From a checkpoint of a small CTC audio transcriber.
Model: 3.52M parameters, log mel input, arch jasper, norm batchnorm, activation relu, depths [2, 5, 5].
Training: normuon at rate 0.0077, 6900 steps, batches of 384.
Data: 26041 training examples, 101.7 epochs.
Rows from block 3 of a small CTC audio transcriber, named by matrix and row number. Rows with one number belong to one channel. Each number is 200 + 20 x the weight over its row's rms, rounded and kept within 0 to 999. All counts start at 0.
After each channel's rows are labels from the 100 clips, of 14848, where the channel reaches its highest value: "peak on" is the class under the peak; "strongest on" is what is common among them. Only what is clearly more common there than usual is listed. The data: two synthetic voices taking turns or overlapping, over music, noise or silence. In brackets: how many of the 100, against the usual share in percent.
# convs0: first width-5 conv (model.blocks.3.convs.0.weight, 160x160x5, each kernel summed), inputs 0-53
# convs1: second width-5 conv (model.blocks.3.convs.1.weight, 160x160x5, transposed, each kernel summed), outputs 0-53

convs0.157,189,217,195,215,208,180,183,190,189,162,194,210,247,194,229,249,213,188,229,215,154,189,187,218,214,178,208,201,194,197,178,209,203,218,205,219,187,230,202,194,201,218,187,194,205,186,182,200,228,220,195,187,187,196
convs1.157,214,186,163,196,196,182,214,183,223,184,178,199,155,207,186,180,202,216,166,202,193,204,163,157,170,213,214,180,218,204,176,203,199,220,203,204,207,204,187,214,159,209,190,184,213,202,179,208,179,218,201,233,202,181
peak on: deep voice (35 vs 12.2)
strongest on: deep voice (67 vs 39.1)

convs0.77,207,196,201,189,162,201,215,190,180,219,228,199,211,170,184,182,183,210,179,198,196,184,212,159,220,168,184,201,224,198,178,186,197,188,205,182,199,174,217,178,222,214,192,204,232,222,187,194,187,188,195,207,225,182
convs1.77,188,186,186,224,209,205,175,189,203,178,194,176,209,156,220,186,167,184,193,195,216,217,178,201,210,220,189,218,191,198,175,174,200,200,207,185,217,207,209,190,184,179,178,223,203,221,224,213,168,205,178,180,195,208
peak on: high voice (29 vs 12.4)
strongest on: reverberation (64 vs 34.6); clipping (28 vs 8.3)

convs0.0,190,200,207,195,217,214,197,171,190,203,177,223,215,227,194,183,209,192,192,185,166,228,207,212,195,208,208,180,208,179,188,217,177,235,212,204,190,179,240,183,216,189,172,192,242,212,194,190,239,229,206,191,214,204
convs1.0,201,187,204,204,224,172,140,189,189,198,193,188,183,176,167,172,203,187,181,204,231,197,189,214,211,209,195,213,219,209,200,182,188,196,200,178,199,144,183,234,216,225,193,221,212,178,199,232,208,188,231,179,181,181
peak on: two voices (59 vs 4.8)
strongest on: overlap (76 vs 49.1)

convs0.79,178,231,174,163,188,203,219,193,200,219,206,204,208,215,204,179,181,201,213,197,208,227,204,182,194,218,146,198,210,210,182,196,210,204,249,214,183,195,216,213,205,201,183,209,233,196,198,175,181,200,194,188,181,202
convs1.79,217,194,224,199,176,187,166,182,187,181,213,209,199,172,190,214,180,188,188,204,219,195,196,191,188,188,197,205,198,200,180,207,207,185,227,191,196,136,172,208,220,196,185,205,186,208,172,169,204,221,181,184,222,166
peak on: low voice (34 vs 12.7)
strongest on: background: none (63 vs 33); text has "door" (34 vs 2.7); text has "dog" (26 vs 2.6)

convs0.98,156,191,215,230,225,211,202,219,210,175,196,217,175,191,206,178,212,161,217,207,202,241,222,197,194,228,178,206,205,175,177,205,208,204,222,181,203,184,219,222,206,160,200,208,187,227,202,191,187,194,208,203,215,199
convs1.98,186,222,183,184,226,211,190,179,187,216,209,199,203,195,208,222,198,242,210,175,180,229,212,234,207,138,203,185,195,239,216,192,199,171,200,237,217,182,209,177,211,183,201,207,207,212,202,175,221,205,178,191,174,188
peak on: child-like voice (47 vs 12.6)
strongest on: child-like voice (69 vs 40.1); background: none (60 vs 33); second voice: child-like voice (43 vs 20.1); text has "orange" (31 vs 2.7)

convs0.156,171,218,186,233,218,201,201,202,187,191,185,197,202,147,222,167,212,192,200,197,220,201,259,191,211,221,218,207,182,203,175,194,175,226,190,203,188,188,212,198,226,185,149,212,196,214,180,228,220,195,224,177,212,229
convs1.156,232,208,166,185,207,218,206,177,235,196,202,220,212,192,173,202,181,195,209,212,205,195,185,215,179,199,165,174,186,236,201,182,199,169,216,161,229,166,212,203,131,194,190,187,164,195,220,187,182,196,192,196,168,215
peak on: low voice (34 vs 12.7)
strongest on: text has "shiny" (32 vs 2.3)

convs0.127,143,207,236,235,185,210,244,174,204,141,169,213,208,212,172,205,202,198,207,209,200,167,218,180,178,217,229,230,222,190,206,173,232,209,205,215,211,174,204,223,191,198,124,213,197,220,205,177,206,201,205,188,206,186
convs1.127,229,229,178,206,191,176,206,202,199,224,236,185,181,171,190,211,194,211,230,175,181,214,179,188,214,187,206,164,183,164,205,207,172,206,164,204,178,230,193,162,221,211,200,162,217,192,184,193,232,208,208,194,207,209
peak on: no speech (81 vs 45.3)
strongest on: music (60 vs 33.2)

convs0.141,205,194,184,195,217,209,197,182,188,196,214,223,218,175,181,196,192,189,197,175,180,166,199,161,201,195,174,215,202,189,166,185,207,216,190,176,200,204,212,221,196,212,223,190,185,215,214,192,201,222,184,196,164,210
convs1.141,224,148,199,197,218,208,194,194,183,203,209,196,220,196,203,188,197,227,202,197,169,192,171,191,216,189,164,200,210,191,259,188,199,208,200,200,203,221,176,173,196,162,198,226,218,198,209,143,183,212,233,171,195,194
peak on: high voice (37 vs 12.4); child-like voice (31 vs 12.6)
strongest on: text has "chair" (26 vs 2.7)

convs0.120,184,162,203,207,185,202,176,233,238,153,222,209,201,164,220,207,183,185,204,190,196,197,205,240,220,210,187,192,184,188,180,192,210,219,191,225,175,221,196,181,184,199,195,203,176,198,186,194,197,185,229,211,205,193
convs1.120,220,193,181,194,187,202,186,175,194,216,205,142,168,189,172,192,212,183,170,164,180,199,225,172,225,213,210,200,211,180,205,181,181,196,210,173,197,218,182,202,214,199,196,215,193,192,199,183,187,200,146,172,215,165
peak on: high voice (37 vs 12.4)
strongest on: background: none (65 vs 33); thin (high-pass) (31 vs 12.3)

convs0.53,201,182,202,192,217,210,209,205,207,177,187,227,193,162,202,175,214,198,175,198,206,198,184,177,209,248,196,183,168,182,228,219,190,178,182,198,209,218,196,172,205,189,228,191,193,176,213,173,186,183,200,219,167,187
convs1.53,192,179,189,223,216,180,222,182,200,233,170,218,174,196,164,190,195,193,202,185,158,207,216,198,166,180,201,173,181,194,199,170,205,233,211,204,225,167,211,176,214,233,204,199,175,199,198,219,191,186,203,187,189,188
peak on: no speech (94 vs 45.3)
strongest on: clipping (41 vs 8.3)

convs0.24,275,182,241,214,202,214,168,199,224,194,202,210,208,184,205,222,227,173,194,156,190,198,221,225,242,210,241,177,178,168,237,194,180,193,186,171,165,195,194,213,208,214,185,207,180,190,183,199,201,202,220,211,186,187
convs1.24,138,220,199,192,194,200,240,192,197,198,196,206,199,200,175,203,184,208,197,211,183,217,175,193,177,214,179,185,216,196,178,199,205,175,209,195,193,213,211,199,190,207,175,176,193,175,224,207,212,202,238,210,218,183
peak on: deep voice (47 vs 12.2); low voice (32 vs 12.7)
strongest on: muffled (low-pass) (28 vs 11.5)

convs0.93,182,199,215,183,200,194,223,229,211,219,187,212,208,199,237,214,188,215,183,201,184,207,235,186,173,182,208,182,209,162,172,222,191,222,194,218,202,184,174,191,197,181,154,195,204,226,191,260,185,218,196,199,207,178
convs1.93,199,175,186,199,215,199,174,166,186,213,181,197,180,231,192,201,223,175,187,190,190,170,215,205,202,177,206,193,208,177,220,208,211,208,186,193,186,216,199,208,188,197,217,187,187,163,175,161,204,164,208,219,169,196
peak on: no speech (100 vs 45.3)
strongest on: quiet level (81 vs 28.7); background: none (76 vs 33)

convs0.146,242,196,227,238,197,158,189,219,205,187,177,208,169,152,202,174,203,205,186,163,213,172,176,186,204,205,202,183,185,212,224,209,161,198,178,191,192,194,197,167,212,167,155,218,198,228,179,231,203,216,163,223,216,202
convs1.146,173,235,185,176,218,187,201,187,192,207,216,151,242,185,178,244,179,167,201,223,193,235,206,202,212,236,178,213,228,200,209,194,233,171,207,197,178,210,209,223,178,222,197,176,172,195,211,188,205,201,223,190,196,196
peak on: child-like voice (66 vs 12.6)
strongest on: child-like voice (77 vs 40.1); first voice: child-like voice (53 vs 25.2); second voice: child-like voice (43 vs 20.1)

convs0.57,188,218,214,232,172,190,229,189,196,199,218,242,199,204,220,211,195,188,202,200,174,212,211,199,197,211,172,211,205,210,191,174,214,199,212,205,207,209,247,200,194,206,163,205,214,208,218,197,205,224,191,201,172,200
convs1.57,207,195,184,192,180,183,217,188,216,210,204,186,209,198,214,167,195,202,215,220,208,220,212,202,196,200,221,207,190,190,212,179,213,148,190,197,167,201,181,144,174,179,188,226,170,198,206,205,210,198,196,206,212,205
peak on: child-like voice (38 vs 12.6)
strongest on: text has "fish" (50 vs 2.6)

convs0.31,183,209,235,206,215,209,224,228,191,204,227,183,194,200,220,218,198,153,206,201,185,214,223,184,210,164,207,187,195,173,173,208,207,236,240,161,179,214,183,205,211,209,187,191,171,176,215,183,226,207,206,195,178,183
convs1.31,208,234,228,186,191,183,181,179,188,184,207,175,210,190,192,201,193,236,169,225,206,217,172,202,190,206,222,206,234,187,212,198,209,169,176,227,165,228,173,230,202,176,200,218,188,201,193,209,197,192,197,215,216,190
peak on: low voice (36 vs 12.7); high voice (35 vs 12.4)
strongest on: text has "our" (27 vs 2.5)

convs0.29,176,223,179,162,186,226,183,182,211,177,202,234,209,205,195,205,249,195,200,196,207,183,220,159,184,210,204,180,199,177,202,191,188,180,229,213,199,214,216,204,232,211,172,208,198,194,176,171,173,132,211,203,198,188
convs1.29,195,178,191,215,192,204,192,230,209,155,215,186,195,204,227,209,207,190,178,205,178,202,204,186,190,208,208,228,166,202,177,203,232,181,174,192,215,193,213,182,211,181,190,189,162,184,166,239,235,173,190,216,175,186
peak on: no speech (100 vs 45.3)
strongest on: background: none (78 vs 33); clipping (36 vs 8.3)

convs0.46,213,165,235,170,175,190,185,252,220,202,224,168,172,169,185,204,228,234,192,183,190,178,195,188,177,185,212,194,217,216,169,202,167,185,191,192,238,200,211,216,209,214,214,210,204,199,198,206,199,209,230,195,166,142
convs1.46,214,192,181,199,200,198,208,180,205,203,186,188,231,225,183,219,179,187,192,209,204,243,198,227,216,229,201,213,168,230,225,213,186,148,178,204,215,198,178,167,165,204,199,239,203,202,188,214,223,211,198,225,190,241
peak on: high voice (31 vs 12.4)
strongest on: muffled (low-pass) (32 vs 11.5)

convs0.95,162,186,198,206,210,185,221,250,224,202,160,149,184,195,173,190,169,185,205,201,173,206,183,191,215,199,200,182,218,209,230,210,211,203,188,208,184,204,208,187,194,206,244,204,209,225,200,253,192,173,190,169,187,188
convs1.95,212,201,201,164,216,205,210,189,214,194,232,201,203,215,218,184,190,217,192,246,261,216,186,194,200,224,184,205,167,207,190,171,208,186,226,212,162,174,229,239,192,197,179,203,174,162,211,225,219,205,197,218,163,209
peak on: no speech (99 vs 45.3)
strongest on: crickets (26 vs 2.5)

convs0.91,212,182,216,199,234,226,229,163,199,171,217,190,168,189,211,199,191,198,231,229,203,217,221,220,168,172,211,219,206,207,226,223,193,184,178,190,198,168,221,188,191,211,182,230,195,178,206,181,184,193,193,205,180,206
convs1.91,195,153,179,212,192,191,176,179,212,222,223,209,207,210,182,195,214,211,200,159,194,199,171,160,204,167,193,183,196,190,224,156,191,190,192,177,207,201,180,171,241,179,209,189,215,245,205,185,187,208,185,190,190,206
peak on: child-like voice (46 vs 12.6)
strongest on: child-like voice (65 vs 40.1)

convs0.76,231,178,190,227,194,192,162,224,178,208,215,216,205,169,201,220,200,204,205,187,203,226,230,227,189,204,247,203,189,198,194,212,203,232,199,193,202,227,216,193,199,211,194,211,213,235,191,209,196,198,216,202,232,195
convs1.76,187,228,207,201,210,183,217,199,210,161,147,154,179,181,189,189,196,200,198,218,189,173,178,185,210,212,189,214,205,176,182,203,227,187,208,218,171,200,171,183,177,217,198,212,204,157,202,168,203,207,220,217,200,201
peak on: high voice (29 vs 12.4)
strongest on: background: none (73 vs 33)

convs0.159,189,182,166,214,201,193,186,171,199,204,203,208,207,210,173,169,185,166,229,176,222,166,163,201,201,210,230,211,163,198,194,185,245,236,193,195,196,213,173,201,205,192,182,203,186,201,191,211,194,212,206,219,257,191
convs1.159,184,183,250,212,203,198,214,209,190,193,205,235,197,199,191,207,208,187,185,220,214,212,197,204,200,180,196,189,228,170,196,192,209,228,191,181,182,214,175,207,206,219,182,193,243,195,236,256,219,183,157,180,160,192
peak on: no speech (95 vs 45.3)
strongest on: music (77 vs 33.2); clipping (26 vs 8.3)

convs0.83,222,186,202,212,188,222,177,201,229,184,215,202,177,176,173,196,205,174,172,186,200,182,182,193,179,215,202,238,220,222,199,180,183,182,212,207,180,237,167,193,194,204,179,185,190,206,211,206,187,195,191,212,182,240
convs1.83,174,215,206,190,198,188,202,173,201,216,183,188,184,185,185,181,200,200,217,189,204,181,205,193,199,152,136,173,191,178,200,202,203,176,217,216,218,157,194,196,194,191,208,200,181,200,216,218,212,185,184,161,175,166
peak on: child-like voice (33 vs 12.6)
strongest on: background: none (64 vs 33)

convs0.107,201,194,232,176,222,203,172,227,218,166,192,210,207,207,187,177,170,179,190,197,186,208,202,177,188,224,167,168,185,192,214,178,200,200,174,212,210,203,204,166,197,201,136,213,213,184,188,208,199,178,212,206,162,193
convs1.107,196,195,182,218,231,182,190,194,173,146,220,180,160,188,205,195,204,202,219,189,215,196,158,186,203,232,163,195,206,202,200,222,190,181,168,194,201,195,182,213,162,186,207,225,179,218,205,200,166,245,207,211,218,172
peak on: low voice (32 vs 12.7)
strongest on: background: none (64 vs 33)

convs0.38,199,195,219,199,191,203,214,161,173,171,209,222,185,208,174,191,212,197,206,156,228,199,208,171,190,182,177,243,155,195,230,177,209,230,228,207,192,177,209,218,228,183,228,188,226,174,214,189,196,172,230,180,169,185
convs1.38,187,184,184,187,207,208,186,235,178,207,168,211,206,168,195,195,168,188,218,205,207,224,225,205,207,263,211,171,201,216,179,186,202,246,193,190,208,197,204,186,166,214,160,256,176,225,190,188,215,207,197,193,205,183
peak on: child-like voice (47 vs 12.6); high voice (29 vs 12.4)
strongest on: background: none (71 vs 33)

convs0.69,191,192,222,194,225,209,216,175,150,218,204,180,173,165,221,174,191,205,192,202,178,201,193,206,189,190,184,198,197,193,169,237,233,223,192,200,228,194,229,218,205,204,149,202,186,222,227,229,206,203,187,200,200,191
convs1.69,218,179,222,194,190,206,223,163,160,183,186,176,213,200,192,197,201,198,202,188,189,222,157,220,232,225,182,198,185,219,228,203,214,179,199,226,208,183,174,217,185,252,205,180,166,174,223,221,216,209,185,203,242,186
peak on: high voice (34 vs 12.4)
strongest on: background: none (62 vs 33)

convs0.124,182,216,204,220,182,180,201,205,225,179,212,240,218,172,209,201,195,173,196,176,199,193,189,207,197,207,200,169,222,187,188,205,200,209,179,204,197,194,210,161,183,199,174,198,217,198,190,219,195,183,207,198,149,181
convs1.124,212,214,196,201,187,183,163,175,184,222,205,187,218,204,187,195,198,191,204,201,198,215,204,205,197,248,180,235,205,210,254,176,188,184,195,231,205,174,218,209,167,196,172,235,213,211,179,191,214,205,197,189,206,223
peak on: child-like voice (42 vs 12.6); high voice (29 vs 12.4)
strongest on: text has "twice" (36 vs 2.4)

convs0.147,223,183,218,185,204,210,175,223,211,213,201,168,190,189,200,232,212,182,192,174,179,161,207,207,206,181,222,185,214,252,185,202,201,202,223,171,195,218,194,204,185,200,219,194,182,206,244,219,208,195,201,163,165,222
convs1.147,192,190,204,217,227,218,201,146,197,193,209,171,222,225,197,186,207,214,188,186,186,225,202,198,203,225,197,183,203,157,191,178,190,175,189,215,202,201,198,230,158,214,210,205,192,179,179,200,176,211,219,191,236,174
peak on: high voice (42 vs 12.4); child-like voice (38 vs 12.6)
strongest on: text has "three" (31 vs 2.6)

convs0.97,210,206,189,179,184,199,207,188,174,176,201,181,198,202,204,228,211,218,190,207,210,225,194,169,188,186,199,202,204,199,208,219,207,199,209,172,203,168,180,190,216,195,230,202,194,220,180,199,200,167,219,192,196,213
convs1.97,178,177,187,195,201,160,189,203,218,211,193,223,183,197,187,217,185,210,269,176,212,223,250,216,196,215,217,199,198,190,209,206,166,212,224,180,191,171,241,222,196,190,204,202,185,186,201,206,195,235,207,219,176,192
peak on: child-like voice (40 vs 12.6)
strongest on: second voice: child-like voice (48 vs 20.1)

convs0.28,229,206,183,204,189,163,198,186,205,229,195,212,189,156,182,173,217,194,189,210,213,201,183,193,172,171,182,192,228,197,204,218,218,223,220,185,192,205,188,211,204,201,178,255,229,181,212,202,193,190,193,200,211,227
convs1.28,199,203,190,215,191,193,193,179,187,189,228,166,220,204,222,211,218,174,191,181,186,182,210,224,202,230,196,209,178,205,201,191,188,192,246,178,215,253,207,180,177,176,184,138,185,185,198,199,185,240,202,146,194,182
peak on: high voice (35 vs 12.4)
strongest on: background: none (64 vs 33); text has "volume" (27 vs 2.6)

convs0.153,200,198,160,217,179,204,199,195,206,194,215,203,197,194,223,164,187,210,194,198,213,197,224,236,234,199,179,191,242,205,171,184,214,207,180,232,180,179,164,163,205,190,159,204,192,194,178,190,210,202,199,223,208,217
convs1.153,187,210,187,181,195,203,158,178,211,198,176,203,200,217,178,228,197,196,193,169,211,198,204,132,155,197,210,181,176,189,224,195,177,206,200,170,177,218,210,212,200,174,182,164,206,165,174,202,204,179,197,176,185,140
peak on: child-like voice (43 vs 12.6)
strongest on: background: none (61 vs 33)

convs0.138,193,163,203,211,170,187,175,201,187,211,197,216,195,204,214,212,220,203,213,186,215,177,189,187,157,172,200,226,166,186,170,237,211,216,203,189,184,180,183,211,236,191,202,195,222,193,189,191,191,217,201,233,197,205
convs1.138,239,217,235,201,219,208,223,195,188,183,216,202,186,202,203,177,196,214,175,171,188,184,211,179,192,227,194,203,226,192,192,179,205,258,225,219,202,227,182,195,187,214,188,220,190,200,180,160,229,163,185,178,183,182
peak on: high voice (36 vs 12.4)
strongest on: text has "zero" (25 vs 2.7)

convs0.10,189,203,226,200,193,216,186,215,236,157,234,204,203,225,186,195,202,210,193,198,215,198,169,183,202,184,215,236,186,221,234,195,177,205,215,193,203,169,201,176,200,214,176,204,188,186,196,190,228,185,215,182,168,227
convs1.10,210,125,195,205,209,185,177,198,217,217,181,217,205,197,187,232,189,151,177,193,210,226,221,224,219,211,187,194,226,176,183,184,190,199,200,233,179,206,200,167,207,216,212,212,219,212,229,238,182,206,230,196,169,203
peak on: high voice (31 vs 12.4)
strongest on: text has "today" (32 vs 2.7)

convs0.144,213,222,217,217,218,172,205,193,217,178,200,192,211,199,187,198,210,168,206,153,200,225,224,220,186,197,213,174,191,184,181,198,192,201,195,175,203,187,200,195,218,194,182,220,184,215,233,233,197,232,196,186,232,196
convs1.144,206,196,212,175,171,203,213,174,228,182,184,194,200,188,194,212,185,171,193,242,186,193,170,180,239,196,179,177,214,176,169,197,225,195,175,188,209,183,188,209,195,131,183,176,217,179,166,160,199,189,159,164,172,192
peak on: low voice (41 vs 12.7)
strongest on: background: none (80 vs 33)